config = dict(
    encoder_arch='poolformer',
    train_examples=97500,
    image_size=48,
    crop_scale_min=1,
    translate=0.06,
    encoder_norm='rmsnorm',
    decoder_channel_attention='se',
    orthogonalizer='newton_schulz_5',
    magnitude_pruning=0.7,
    warmup_steps=220,
    weight_decay=0.4,
)
Rows from block 7 of the decoder of a small segmentation model, named by matrix and row number. Rows with one number belong to one channel. Each number is 128 + 32 x the weight over its row's rms, rounded and kept within 0 to 255. All counts start at 0. Numbers have three digits each.
Before each channel's rows are labels from the 100 images, of 14976, where the channel reaches its highest value: "peak on" is the class under the peak. Only what is clearly more common there than usual is listed. The data: simulated fluorescence microscopy of cells.
# convs0: first 3x3 conv (decoder.decb.1.2.convs.0.weight, 96x96x3x3, each kernel summed), inputs 0-95
# convs1: second 3x3 conv (decoder.decb.1.2.convs.1.weight, 96x96x3x3, transposed, each kernel summed), outputs 0-95

peak on: cytoplasm
convs0.0:133175128128112156134130138115130066121097120153128154114135074150033128098109069131152148082131131151197094119091123128132141131162087096153085113085126102098192145055118121065133100144115117157071111141103156130109159065163023128101085139091116158129107134124150128111127116107074124161
convs1.0:153060128095138166148208135122208128128128100136130121113117145134154093116085110137128077183135135137099118075103133131191152112076194156113138142156112119230053126128106117124105108120104169102134077140103168167139110174072156130118172128130101095115109172147121180103147099097118152113

peak on: cytoplasm; nucleus
convs0.27:148128092132092139133144196146184096086128158111128151128128177145173129107168145128088107135106099144170149126179156160138220122125109109090172177104095130144142133128167128094107082129141109093128120139123168068042130118112206147151145123118126212113051192146125128105130115128116131091
convs1.27:195122162139120088150144116138152130144033139143128104150221091145100154121130130142137163129118109184147124124123131154153137093093166076137089120155145138123137165133160118158092057158123150081120000120140128121138144123116133115127108091054069176128144144111149145126139106119139140123

peak on: cytoplasm
convs0.48:119083072176128092163128154127160073115190236084126178131126125121145132138100140120203139131134117123183080094059177109128191127128116123130128129116151167100162114127118135111128117139181128128141190140084253121152113142179154160107140128126131128127109129128128161122146106128130130121
convs1.48:185154145125141131137138034184155184137131156128099128140176092138153194150142101156114139151148056091151154128162149132171130086122146128119100110148134128116137124231119138076106160142121144091131088149126062137163088144082117122114116106095132130064123169152143192116117139044119125135

peak on: nucleus
convs0.8:022107116137128137094136142128081139132113114057140100125139116187155150128116133169123123130137150085041087041101103128127108129127059136150161108082128127140128183177082089093152128125062116213122134128070149088111139140119147102161110094132069134137153128115140128113117128139112115163
convs1.8:122135115118110128143119176128166103089083128110164149147087137187110139126127104106159138165132081120196120161126131157050128141073147138100148150095176158132103111144128154157144113128149126122115115152062104131189112060128124152050130090086062143077031119111084098103124121099123176091

peak on: cytoplasm
convs0.30:114099130171099077152128000125150164161130112063128160134160130093128149105076143103118170203099117167125061199162107128128127120147159075119128154123173113101086131135166104128128149131128143090100163131119079144144128145110137111128109120132043192098157074153143133127120098128120128122
convs1.30:129138101135086128143051184128091101108138138152116150155062150162124099104175127132083145128103170165117168116119063125135135111142089141144134123125141171145132131133158132128146097118190121232051143156126096147098151087159168128133096139150163115134103111109089048127140107212170088104

peak on: nucleus
convs0.40:151119137128124140119128140128128117129183126132163147128160135118141123168144111108128147122128127089109101176118042151127190054127144109113101154141173086117136149140115168128157092140142133125130139141103035120143172243195065128128156115150193104138142122156118140056217134114135140129
convs1.40:131129091118146128115128161119109099166130137203151124149174087108133117147161103128097134140143164116181190147162156156255112081114118163147169128172159146089110137113134106170092153129106142187126130081083135141078122090076163116154150105097096190097124131129128172117132120133142204149

peak on: cytoplasm
convs0.3:135072179154159113121133108112105139113128135103129139082087128187139090103116129151156122244162118050150133103124180145067140139110115121100127098078085155157125128141109135107108146100128117115133103144122134108143167124129113120089128054137130114196048113099179142097111149143128182045
convs1.3:141111128120140147110117066111108151192128057108112128173201133048124147156164105200115154164141106124121100150105131084174132156187147171166128095119135028140148101113149096128148159172183128122121161115126118119128097128115103080097114134095123118107069110128131209142108147098142171128

peak on: nucleus
convs0.53:128112120147115131165128155118143099171110120065141108133158116122151126171063094165110137128142114096177093059090199110086188115149161133102073125142111145130102082255128124117193098101131076149136101128167086121179124141111143129103117111150124069097113115094098125134152154161136101164
convs1.53:187148091129136117175163113146237114134129128111128165105096124151162147110217148141125129163115128170180110176172100139184084129137123166132087107127130143114171141099098085128040090141131145127134114159100116127128121160127136101156102146072100213119051124124140120108157136108133175117

peak on: nucleus
convs0.32:188126160136130121203084153154170168084153163129121172042102135116110119084097098160136148165097155139110092130128083084146134095162117188095106136137111158089128136138139138132102058153145087109128060095083138111154097114145131173128153134121160142124114122210183116071197156124123124127
convs1.32:128158136154130136114116163136102105174128085173100169181173107160150104159167068128064128151172089080127233149080171168103150104114128044173154089101126065128089130168119134131128135113098114108128149128160128164077128206100130128105091133135146137140144137102111139165128128174164135110

peak on: nucleus
convs0.71:142099060177205121146114168155116095123138126161101128128158132124089165101098126126146146135091154156108195147172174145093116129113124102082099203114115130128128108151183128159128077126128083142112149166093135128151126127128141127190162132086153135011097091129128115175128190158120120066
convs1.71:173130123143059096129132115132151182092154137113000128109104110120122117108138128123077161145129112171163133138151096132114128085121158160190089120113109071103128131157141135132128147162099140118111058128230135128169134091161109089163105130092078145161142113135126123137111115077184140101

peak on: nucleus
convs0.2:129175119145130112158114149194171129071148141100092163128159101126206140162164116128102107148096102179172077194133115104128118162128093082105128147128207148167118091181113128119113120128128136113088100152098228127131128130127157137144135150099091125139128140092008125134137096120111111116
convs1.2:152137128122113149242145169128141152131111169145085112111150113216122135074121166159128144140142103149185173120156151126084152028090143165132073143129042183127111132143151135134111116128124107152084100146124080119139127130166144126139118121126092158126132118128183134096093128091156128057

peak on: nucleus
convs0.9:137174128108124012105128070171097128129094128128105112135133146135119139176172110195128189162056173129124136128153107128111160146125161016141128163146128132121115125114141128082138139093130125105128149189105112128128113125145170128068136093131167111084156028128105111128120089128128124130
convs1.9:131136115108123222154129163125141149113255161154093140061140103146114084137080133129090101114193147121125143091110099137188138152135097122152128087114098144124169157142149110113103197139106139171142145133141127140116128082134128145230068127139128086141135117146128109117131128108152168107

peak on: cytoplasm
convs0.68:153209117143128206141115177089125143104171118119143140115097116128251113114145127116073128106135131125055188118148127143146137149102138119111100060155172093120128038143113138177123141128113105146157099130128127142088165186131157078144101122128141127123088133117096140146180141147189138128
convs1.68:155122167125122120094063131033136088128021142092159098121135122118097137104130112156148138097113150162168115124155093161120138122062089142127125153124099174121109127087137133133144124102134056095113153101097094140066148105135146110152150152105056171179132134106182148206141087168143118124

peak on: cytoplasm
convs0.23:098180118131114114155111128078159092151104115105166142190154120146127047124186133201164137170171159142147073124167101153150114134120109122118074131119095100134125129114013114138147120142132111081123229135109166148115147161128130128128104131110114119098135143094128125115087044141112132080
convs1.23:128112132089108155136128115145158167083135142128128145128061128144128143090159112133089116154089151135127138092072127152176128125102113112076187185139148128209179111162060165107128175114128189109100146183113129148112111109007136140114130124128128083107077187128151135066141142138099135103

peak on: cytoplasm
convs0.35:113142085169104128136138104130128136152143107179128132089109173172086140090057156091171166196163128110207132129148082179138150133130101131128097118102132097129139112105025108125113115100129104171128115103103179128133144109155076143146152115124159166103025128165128146061152124172153128140
convs1.35:118081170067108184097183113069151135109040104128126128118185128151153128120129102114102128128151080135111131106079102107059147132142128067109128128112138011153128142146099108101121119128128205082113110151110162128119114131082168153126129126063115132131100182121119175109163126085146113140

peak on: cytoplasm
convs0.26:122160144207189049101073146110066100145122123128100127094128117110085145150128104180141170139123154082062119128138119165091142106111105117145158130093108132134150142148093091137155148120200128000103147132168145146097144128129087133099131094131128136128098128184120120077122143126111145140
convs1.26:128101124062128173139159146131164161103114127053070150161118158118129128077114097125099124159195073105085129121171088112111142128118125128085199088172128020114128093167145181105085128175093113139073113136104130107175123079126099056142143097126109122090143128113150121142122102108127138124

peak on: nucleus
convs0.94:130149094144119049070104108125161090128122131096122142138144113163131068137189128182112128096129132193118147141088157087139069122155117045151141124123128116202126107138066137131132128128128128096128200107066128136133128120193104170121130153128128128046108121081102145137104182199148129132
convs1.94:128105129079161128109108106168082062086180126083122208113086124098151148110072170128114114122150141106130128079165113188146130146036114136118175097128174128121119111133121122110110219125156146105168134156110063223136106106161160133107128131130121128188156126132136119130117151101087126106

peak on: cytoplasm
convs0.90:136142181115112187122121036118089055216128134126101163137128133126075151090194104127142122225120150114110137128110111163086145135122155131129128132113066122111144126115132128127121128125091151177106180111096135091190128128117063143100132109110158156128109115144197128100097131095190128170
convs1.90:101147132097157100107156134156112135080195032130127105118126171089128141127087139108129114122234220049128136104120133128132133128137128131119128130125129121136128120090109125125144116112144154153151154135135112100130128133134120148121124166114255082121164132128061128131117121143118145130

peak on: nucleus
convs0.17:142123142128140146076128130144124087127098164127121164105098135233128117131086160053148114184130161103076109123151143138144090157125113126128137059115194106199128149184068120126014102104119121139129068139057150128099112101129110128152124125144156125104165099128117128177098132124116145126
convs1.17:118156122214128109109202114128052122163122090083120128108128132120147110172128161147128185128133150115130154172125129131169126120123106189165122150117127104153128128119139160122118163203175139141121142073127048066128147122140215156123108159078111150196061154130125095149148122107162163140

peak on: cytoplasm; nucleus
convs0.38:141136086124118124137133184154121132098162163139138081103145131147161115129195073064140155137147128128071123145139207126094120102129124116102111128128083116124152128184139177138106087116113100165139144118068070128117153108121104140118145079116248117108100152206109128061110189119150123151
convs1.38:185168117148122057153080119079091112139122134091137134130175122128122122122117121117100131111035131163187155134128134122140128121113128127098102104115106122150111110088152189067114097184081104036159125109150163107088176128108110120174153128135080141225184106110174144152148116122141152106

peak on: cytoplasm
convs0.42:075162089133100107095086189126164166170133237097112083054125122138108054136109147151132164106190130121102137099098116130116118128177125068104128093095112155135138155108098151106109153076084059121128100112133139083122116145114104126126156148137111145137204097133084145181132169126111139128
convs1.42:160129087131137183149118111128179146141145109099078102113143123132122144096164127108096164141106053138068069115161143141112117153132119167118105141149116128091131128157135111124083105128108118135132037150141146217193132125060100146211101101055084093128113136082152123088083114132180121133

peak on: nucleus
convs0.34:089128106128128121137164147117116071134123132138092165070102157128200070113101110132183144112155088129138123104133157136128141111133136091162156110132164129135105161176137121160090134133101173101131155144128138134119104105083094170000135152131141110133112126118119206136147064138123221133
convs1.34:137163202061128127127154066092079128131127094117150134174232166106159194140146124115080162180124132179146117123215106128112131091100168101129130142128143126133141061181126127094109213121131129149149118126094148103128146139110139087120134141072128132121164131155130181124128132139171115162

peak on: nucleus
convs0.7:111115171140140109135124128128082128115133157115148124111067084157134119135112150050112171078141173128018128072125169113092089189135140147113101091116101109091182124137141157092128137141061106143129062072054162114123103123108157113137117132139118149189145105126112131131075174135128148068
convs1.7:118135075228140135137179128098143087163131090198127083202135126118128149144162113093124122139126174095146116136132148083095105126183102151191125094190128160113089128135139137105100125095171194204116110093099135115132120133157106134041166140133157102112173117128146117151108084125159149129

peak on: cytoplasm; nucleus
convs0.91:122152128153111087113094166170112066125082165076095116083105116135107148144240128215128118128123074100084097141124090133109116125147096125150142091114119130201128130107128128117126144117131143086076158131136138101156218166148151128131180129141087188097128128164123124095104146135089064118
convs1.91:127101137152128128211150170120125116093140109148153141107128128162103128129138108143140185128179120128095151113070164116039138163100128128179128107133127134141128121072128209106112082109194110139129040128119143043136137126128128138167128128128100079142184159055117131080157121086125158085

peak on: cytoplasm
convs0.16:096123128128128072117117134087123152123104159089115128085164114101097069127131117141165094071130155068111098145150085162128166198125075137127100133114150134064140077091126158090092128125096128000125079129134076095152141104116164128133132109115149155102096108116147145128192140134138053147
convs1.16:123159098146102083160128077128140138158171135116083128102115149149095117128202124117145150167053170134128110138117075055092128170141108110123123122104117064124120145124111128141075053171154116159108095081148145142175143129146088168133161126115075101152122118133125112131082167141249128096

peak on: cytoplasm
convs0.49:128133135182103101114128171119125134137147161117115152111128144124126041156077137105119128120176095088127114101027126123151117113142147139121109040216147144144149151110032160154120116101148080129144121138118128128107110135138113131024101119132089127173138128182144153139082156154125141081
convs1.49:137194143082157127124083106219128159113108130173138119119137111135155160083128128115124105188128166144060114114117168231144115134132137099104126131121147103154154098142132160066137124142104101074116072161139123208141118133124149073143139101091104131150123087187181176137091107175140128160

peak on: nucleus
convs0.84:124125110116128165158131111109231094128127160089128202138154138111126149162115108175157151128084128196133165155147184136124159096096134125109113158094134115205120116176103110129209128136166153145140169163104068136185114054146086128133177139099129163134128097096120139158082092128140175131
convs1.84:212101141128087140146116102121128117150079122191112228115099128161130153100131128133113131130048138185070114087160075148177145128106085146138118150119162107098156111147072113127109118101148130172155107128128171157126157124124131092151130108070110141135205168128127128090141161128143219108

peak on: nucleus
convs0.24:130096139189129109151141115154136136128172128091139130077085147120169108171118140131125215065213230111147128142144097095150141175161139086124128125116160135117117086073161184143097162153115117112139168124107145125111096182106123111077136104128092084148073128089085128101136066157141145129
convs1.24:183112086116108054125115109116163153102110135112139159158142115159162114085094094126143128207145124086171174110188090135066128045112108153150119128093143157094143115237144137153159171148116090123111132123059106128116115138152147144158148115087132206162140139147102132159128128112133131080

peak on: cytoplasm; nucleus
convs0.79:089160128113124102102119142108149193160131128120111128108185140074128088100147129152110111251145104123140129162165104122198138086131152145093128108008138190172128072159130117122128120093145156136150144158126074128145145168168070135103128107122095144133106099066117108130137108147110128115
convs1.79:194114161133118136121150121150114153128217172165128135105133136135094096128165133082128100163126148145128110110137130138115080082128083138123121130156119215088133113127102134092097107115108130152140159181115049174199120128158123104128088105128059107163099119211101087141170166069128172093

peak on: nucleus
convs0.47:127054132132182093037122114201140125069128099130109132117162136149067123089072133093128099120075227108067228106150073115119157136130171121145147145088155137130127131135189152128160184141121095109112098152128102125109132141148145112151109126145158128128118129108128128111092115159144103129
convs1.47:159111137120137117218154120070113130131174184141092162114110128167088054119180129092128125171128154140235114169137087111134128149127133128198125134114058122148097136165130152158110141113117147117117150106131064174150138091148113145141143113144102160206180128125131067152155090119124148111

peak on: cytoplasm
convs0.11:098083149109128088118099060164132176107120084128146116140217112057111126094092146141216113129067119151119125165154133115121163130128140079144127202114130172100121082116140131137136137103108122086104125064110146119123119081128213128127101128118126173116130096097064131139096091101128059128
convs1.11:155124114154092142147137153113130128192175201188092154105079118237119089119149134131127123121071113196132128132127067105115127131146121128120126134146104185149117171167127146129109076128131136156100130137150083146102131126147126146137112131142070133134135131194116000125115119162126097125

peak on: cytoplasm
convs0.36:130177130147162147162166103142169118138106107160118180133135114152157120106105077117130153127138059049128180106135220167139152119098107152080172113150115119154098064108075081146119128128128154092128219131109084102127141184126098147162130094123148168167098128185128141095148087105125148084
convs1.36:103101166108124163050132128098104045098093135157135104145170114063139097088130198164193125114137160172093116116077164142128115128110136087099126150104185097049130128126140149113152139203134125117111093156107196128136157107131128133116176134119113140170165110047112158128144098121125161120

peak on: cytoplasm
convs0.64:114136176143105197128145110109128119153092132203128173137126131219159098089186120065130151167090132110051137114126116128122120128140188109117048089165106137139120203117136147128098126128128119150131155132072122118160109128131102148126124106131194107097080101192066104105122149121131094089
convs1.64:037125147141161108039128122052024083152116108121148117167143136070121125143094120142129132126164185128109119097098140117121101148116144106128140107121111128150113110024138175132160122099108133142155132108120147118088139123120111126148149143125198112197154128066142123171131117166119101173

peak on: cytoplasm; nucleus
convs0.83:126121104161145131089127125137120064128135217095128132115085178142000126135078135122212137128141191091149141127138172148120162113107129111123149153104127137112120116126138129110117112128143122113137146167169165139128139119128155179158137124143146091128128119110219128139166103147128127149
convs1.83:139128164120159124146159105172127222106161108106034122121148107134128166150117121145125131157150054102128134128129158105123086128194137101121109107130161093096197098212142119132116255127104157113158138102110115128147139148135117150090112131097161137107142128141095156133132157111124128142

peak on: cytoplasm
convs0.60:128096066106106226118169165107118066135133150094138168132104161135108164119135183083150128255112133101132120114128122198070179120116130131120173120100152117105192130083121097109117177152131121130128151131135161117128128141148144151103109078157113117118112118140184168095102145117129138087
convs1.60:219125157130136116118166098155203105138130047122132124117135160130104116125128121154092099131191181090146140180156151109188109088158159152116137145105153105120128116131125079136128104141128122104102097118133118056155142128071125114114121124040122169112118167109129122111148071044126204152

peak on: cytoplasm
convs0.73:105156204187139054126105104167107181139111122095128128136176132111099073081150182158058114165110075148119202099121176116134187109100159164102129182167135128206150108139133128132186086104152107140128123111092140128130128105111172157156129114143117145099156114139128106104099063093142113128
convs1.73:113155134113122158137062147136125123105181178139102108128091124161110122132183207098152141117137149128000111100106132128080136116157095134108128109112034123095128179139122069106171110100132172128128128167231107172155137127130120171116128154121137143108153114130174118106126128154107116114

peak on: nucleus
convs0.14:101144128128151111082108056154149087091129124128116092116103120169123109169099122113200102114102130108128088120128128155094112125137119083163124121126128144096128255132128154153134143132115128059089173178119150123128181095092110117038147105129135080148128092074137138159140213153118147127
convs1.14:108117167117152152160147138161047141185225109122121210120128152122128087078128116122103131135169132120115136109107130128168107166098178140166128128070146111181141112130148112122062231133104202124185107128123122159130114087174133157158104123092140085155136118104144108113132097087116131150

peak on: nucleus
convs0.13:163094142114128112115137027128128123133110117148128162166075105128127147089117125073130160195107113090108137120162098165116099115089182172106136111112128131126181138092139093042141120161116109181095094099129163137186095128135113113134114125103120093126119112203128111087143108076138019149
convs1.13:105093068128124133103134249110173129128120128154120128154150128148134107144163091128103077119137152079120096130034145155060137138160128138109158141120123125141039155085136116174128118110141143103128157162131099134108131135094118175122119135190139102099120109106063119096114051180133183133

peak on: nucleus
convs0.52:166128128207120126173217128152127141115173158099156143126105168116127135140120076141159141016128152110141151142146119184117154142128157146124128169109128121118123127144172102119105112105194147164097174126069165131130142105128143114127151086109204070161042151128125111063140141109137146144
convs1.52:184118106056161089147120128136099182124125181123119164153153060175175127112132129133127122139138122069196150128180114129209151090118130128206085086148132109094121128151123116104130111128113119062111141096108106132158134182112128116135154155097106203074169104114121179180164131128142162106

peak on: nucleus
convs0.12:102093126145119128123114154146097135117101130082155137128082170198145112093121131129140143129160170143019103055128124182146053214098111105111143090108127119090164149206087113106145122154107128133125069099143146118069160131089171128128081110131059128097130131113129114113113099116117102158
convs1.12:126084133153142108178171156069096122109144077157128109104170152149136162103134111097136140092139123100149163189131109136134129150095114128157141129178103160104058074128079094144139132062086181138088115099074123117128128117207095136070170115130047124071163089095106096099118080132129156115

peak on: cytoplasm
convs0.85:116167130119127121099158105071101027095106116137127151121133153100047152206095099124115141132139162159131127157085145132135133118125170054150120112164114126108125100167093088124147136147136130093119124135147113127122133205056189126098093131094146123089155109086151136205138167165109193148
convs1.85:202138173148102101104131159128140151152156150141099126102132134154145124085167138138070102160098154135158168146182151116217095095148128140133121151109125102123176159128091148188105161143133127174141103085082128184152155092138107048155155083083150171127173094144122082141158107133166202164

peak on: cytoplasm
convs0.54:136165103115106151158134247057128139139111126116138093122111116159213093150139131142069128141119128122131136130146152147138169113157124104118115115074166088130128049127117128120149152126103133164148100121085028128101157167138166117141117128128137182124115104156102186178089109128131156052
convs1.54:176125132125104128128128152109171031149028137145141067155146124134110135122120111115152133090098172255114112120128120134128128132122127138124131128125155146144119120063119141171090070149120056146114045125107160129109135139090172110160128105101081113141116149120145121133147110125173134083

peak on: nucleus
convs0.56:149141153184174110129122108114139191139126108154086128145255147099182128125138163118127147054102193117172137202155113119128079127072122130122081173139129087127128112154155128134124137136129127074114115124121141138111101128127171182192111124128140098117107138121065108138175098137120116128
convs1.56:128129125113126133154084122113117215101102161092117120107093092152128100109122156120125166128123134191130116123128100129048134113127128106140130128131066114128152156177131125142107128128128140117099191116127126139118119151255141156128175153135124206074203117124143133136128211155134073099

peak on: nucleus
convs0.39:127093189143100081138057087121146116108128175130128162149149145098154171134140138180101075094070039129119171128141132145130105106121148089121170161093148114135128162108125253128109149128132116091121044185119161107102137150164114129124121139128153118128171134128143092108126142168130127060
convs1.39:078123045154104147079138236159121156166193106128122208157099165109128094132212142133131132128165141063117118129071156129138151152111145167142189119130122128168119158138148092148154153093135137140140112129127139170130142119089102192110110125140106141130097102124196128197128131137118144128

peak on: cytoplasm
convs0.58:124120114140111102119114131127070182113131113110079176085095129119092111055110125120147108120136143138121075113146046126097076096131060130118093085167083156120128092141146183121097128090119169107102108125107142136090109106116124128032145140126125150141063106126160064118105084087043136154
convs1.58:133128119079140140135154059154157128112229128099102102100105164164118090117093125199134110140119181165128070128110096102097156128144166116153133107119090136177164138185147164133138126159149078117111128128108128130128152142180049088133129145126149094067138100171105128108120237156127107115

peak on: nucleus
convs0.50:118159120144135159128102036128057128143120092131066128101093144136128158045141128100100167131141083153107129128094155194174118105134160177144096134132115161095114061173128141152149157128105143165128145073107111147207128112094108139098152099140101162131103150103128099128127238100143128133
convs1.50:069106157090187108124128154142079116131235106126133201110119114113121124139161103135137090121160229104148128120115139116139133154099134095128128068098148115101133107053073128128155158153156112124146159143151128075128135135120135141097138109090241125145183093148128133097119112129117171149

peak on: cytoplasm
convs0.51:139129015159133013128111119151142129138154146096121158084184223103136121128090151116120128166121199128139111115193108127095180106122127092143146121133136141134145066185122107138107139128158097152118173101096104127128179135133182128128139151134144169102152105151145106136113158121147083089
convs1.51:209131099132064158159118103141138111130133167132000139146102134151099124100174128110074130131124128134128124154128128133151095099126160094100118146139092105105181108235168072152091131146119129130110068170144131141148140101120119128140124083118144163106150157158127138038125121122141131106

peak on: cytoplasm
convs0.4:135108108139136081100101135094092136119108153109112154101119128128136095128099072155131169128138077102190126095158108143133129182151171080123143136122128105161119121162100154129119121172119105133130053118110190110164142106103046151107151088130000094135083154101160143106081157141092147063
convs1.4:159148144095110138087113162150160163132115092029091118167138163191146199109080123138128106110209143120093092197145128138120141154124146080128106121089128105113126062145094077127128163144216127093098120129167128110115169140114144091106123128128128111051112148091116160119100151105178131128

peak on: nucleus
convs0.59:133142128147144111089109148118114128129142125043100156115124152128128067132083094128142130121128125124133064134135000165178187063100116115123150109128145038130128128166076139111117057109135139114129121134139103108098094148116091104132089085128133115075132138143152125094176071105112141110
convs1.59:150088152128123139107222155131093196122076088131121129113142137193152174145220107134135219136171107110134104122116136102132128128141110069155125125153141148141150125136098136121101189109114124129105098102121115093128050095089133085087170127120111136134104136151109146207180168109128082145

peak on: cytoplasm
convs0.37:069164098153111139072120144133128110139141132128122148144099105145123109080153165154161177128152170109128094107146137142120095122128130090139154128161108143127166183094073131119141151128167136205124056108133169086096088063129232128149096151144089149085097147159061102072162116090125079157
convs1.37:121121111127116112128146128130175159150086139129148163096144197129144198166189073126113150156166137137116128111156105109122176107130054120049110132193085133154101174128128134119120060139172086080111097123142083135134139114158131218129128058131083149128067128154091145129121166107120168116

peak on: nucleus
convs0.15:114180098105138074077103126128131144128127099131115109117127119175128128112109027104114157178107124067165038139123163154132132117103102138148075221138146112107128116121091118112144086114128181087152142145141094143085085088125037116131145117133197128092128117130143122086132131141128061117
convs1.15:153112150135128141160138103102117128133145107109121132112098174150066083167080140121166100074089169123128162154140127128148123090103197133134148050184098090172129103150141109179128156135116128137093165096052075111144114126122070128120114129175032117142102091133060110081114171126173150118

peak on: nucleus
convs0.31:122104181129128045202069059186120160128144134128123121128146098116135144089137155134128126127148120120086054105121129126128165160097149116155100149138155155138153118122158088128107106128129133151146143097130115099136118072134112106124112141124092188147255154114161147129145116123128133129
convs1.31:089131113180137136119081149169112138159112148192178103118082125157130153100129121128137164147132051122134138118098102131100152146167099156122145126149125255117092131143164182084173076085146124182120164165061131108107157159172146152123097147110146149135128067144098083129128119157134072127

peak on: cytoplasm
convs0.88:112172101109083125068109079138167091148173126128185085129089120138089116119174181114160112107075087148089170128105152118101123129107117043166108128103153128121164204086136120186157123134114117125141111130046149133091128112125079134132183128108160127111222101116123145129106191123128139134
convs1.88:123117139116145127152159153226128128134239120176147159094133183120127147155142123085137143123175124100100144094116125126183112138135165212160118126160098129118140138119142106133081109109113108139169200122145134131157138094131126102107123130116169107121177137136128025136072094099127173192

peak on: cytoplasm
convs0.89:129135144095182162056115128114100160133120104139073105131210130111042137104113078162154140103054130122149118128184119094141126158108164099151067130114128109128109094118120123146120079137140110143139149105145142100076163113094139104136119072099154108123126086105079121082103107082057064189
convs1.89:160109114128170092134164182085141182128186128120092128107116185203146119046164092128064128161128128138128134122131068087132167110156107133121141128152128137134128128129104148225128109106128160181109128195128115120165116106155150182142115137135128109121191124185105136128175146201176109121

peak on: cytoplasm
convs0.77:143150106093130119107129128031162125103064146079115157139149115136113115181155107183178141091176197118182100144118128154144197127143128110139130135101085151077108124178099136130143158111125136156113110137173112127144128112134119106066128104106070075077079128025131131165109137116128173120
convs1.77:127109119098102133128144117163083129128211112139099164109113130150094170128124097130106112211103154184121125118149083138177128134135130127135175147136132107163152066128108126165052092174138127184157087126149119143222139130122106137137105113072068116125123111120128115181095087072155215135